{
  "encoder_arch": "poolformer",
  "translate": 0.12,
  "encoder_moe_every": 2
}
Rows from block 7 of the image encoder of a small contrastive image-text model, named by matrix and row number. Rows with one number within an expert belong to one neuron, the router's apart. Each number is 128 + 32 x the weight over its row's rms, rounded and kept within 0 to 255. All counts start at 0. Numbers have three digits each. After the name is the row's rms in percent of the matrix's.
Before each expert's rows are labels from the 100 images, of 14976, where the router gives the expert most weight on average: "top examples" is what is common among them; "patch colour" is the nearest of a few named colours to the mean colour under the peak. Only what is clearly more common there than usual is listed. The data: close-ups of made-up surfaces with and without defects.
# router: router (encoder.blocks.7.mlp.router.weight, 32x320, trained with AdamW), inputs 64-127
# up: expert up (encoder.blocks.7.mlp.up, 32x160x320), inputs 64-127
# down: expert down (encoder.blocks.7.mlp.down, 32x320x160, transposed), outputs 64-127

# expert 25
top examples: bright spot; circuit traces; tiles
patch colour: green
router.25 102:120113124133086100202144132110156192077111118088086084151115230123149117148117085120151160172139113094119179162067095160128112158129150170150172125135160099157103141131154126133109166118080151
up.0 069:131102110129120129230096142146094125099133200139104127146070148091111116143113111195065115102105133084139114105108086044118115126082139116129186142110112148120116121106136123125130135134065097
down.0 079:099117149142094127162144115074084139098098070136140181161101170144114141119136165111176153110145152197101167096104126066137151088165064162097101140200136124175137121165171142149109170144120180

# expert 5
top examples: stain; stone; brushed metal
patch colour: grey
router.5 102:089145154086058148140105135164133162127113104107091166123064103112071120183131110139080131162147161177133109133099100143140127080114147124145159090130075141112126109146172174154112211138111195
up.0 078:126105181150177175199143132195167108105127196080101160064125187144113118106160116130161092116078127124094141105158107136164135092101113078148151130110165134167099129167072111082124132076126216
down.0 085:170128114189116097197121131107176162103127184126163134116135114125113125104105132159054074075135140117178161170180145185151158125188178150102134117164195149147138188092163093116061143106129138

# expert 15
top examples: brushed metal; smear
patch colour: pink
router.15 101:103155121125097100219155168092166160090103134102089095133118210139165147148085104127145142177128111082114143132119135157159101137120156158146135114117173088196105149156142094150101137115081151
up.0 123:122117134142255072130117108139180172102090177116114133160135124115099110097126068140195139159099148116110135113139149164139121142126104097134115103121060099115167111143126140141097089146168034
down.0 121:141147099208097085098132110142061117139137144169162152121138124146137089078112148157078153171078091107103101104128172085092128159127087128088114087147129100119144105141060147132162187125169134

# expert 30
top examples: no defect; defect: none; wood
patch colour: brown
router.30 100:115134115177095087186132174109125129111124131096092060144126223138130153153095112129171148180134127093140177139102081152147117142132163179149149119131160100180127136116147132130114168101069161
up.0 095:162153144180139134170121105145168097064087201147087105110075146163181095156122095134178122142120098112127163119120117168113129186159120098137108189117104159130170150023127127168156089205161032
down.0 093:125095166176116072165132200109139136130172088070128149110060101124138153139117095103163088091155138154112191196130143099163146132137166094148163173143110152089048124177151147126129126092120121

# expert 8
top examples: crack; tiles; wire mesh
patch colour: pink; white
router.8 100:177130149145148100098089134089144106101124206158124146157194113059146136163142101172145182123120107137105104115118127088129171134168152140157089124186115113165099144202146120113092198178171090
up.0 096:125155155084173120104113113157142136157151157101132143135115116093109095155133103143066171123123118079124154082153122191145102121128163093147146113102129093092143104132100136147112195138195119
down.0 092:144156106123109104112156138152184122137067138151103124101053143141098124049140097109106047163117128149150132094164182070101165092130130139112083121099146096144112113150121167116158086140166158

# expert 16
top examples: no defect; defect: none; wood; woven cloth
patch colour: brown
router.16 098:116142127159110128184123168101150140107097151103092108142102214143133135142087084110133127186127121085133174178065071149106103126128184153126156119107168080178165111127173138152134178152094159
up.0 101:144080151111138117169123138149105094132156168043111086060152085139121134122150103133105075184106098104118141100181133170123172125149186111109111128161105144114113151127145147126130122135125127
down.0 100:096120142114118166106083097118142160123120049072171157108138159090105121112122177166119158083096125101163081133119147083134143123096098155173119132086122084147110108136111181107106122107128124

# expert 3
top examples: wire mesh; no defect; defect: none
patch colour: grey
router.3 103:104111134151093125217145156103143150104079122088095084145141231142145141174102090101163147181132120100146182172112111168135098147119177153166174121133187097161115156141173146140111169093078159
up.0 093:131114136121188121096093140082176121137149207115104147102145124041116162117107153143139131075115132108119210083133128114130155117155144076078120126161088109052097115128106091144127108185140081
down.0 098:158132144098124164104104142150140196144084116085117108086128075123146155157076128144162099151153140100150163108144120132154144125175103128121116126106135089117132169097103150132042072095114109

# expert 2
top examples: smear; circuit traces
patch colour: green
router.2 101:135145113136083127120148182092131156145081129174120071121108147140154148160070102098107176201124143121120212172079095120112141193132168133166190135091166119113125164086172133126118117145070204
up.0 097:157117137146093105064155050137104166117120102126074123114147114125102175121084121129074151137147188136109160133151115140098117130127192114123093105093161151133164140075162135110118169193204100
down.0 089:137148156091153108081135133167118100100159130177191161058163116142140124121097134154089131146097079130116149102131157102101163132159127177142144173129191090088106159092101131074119102177069107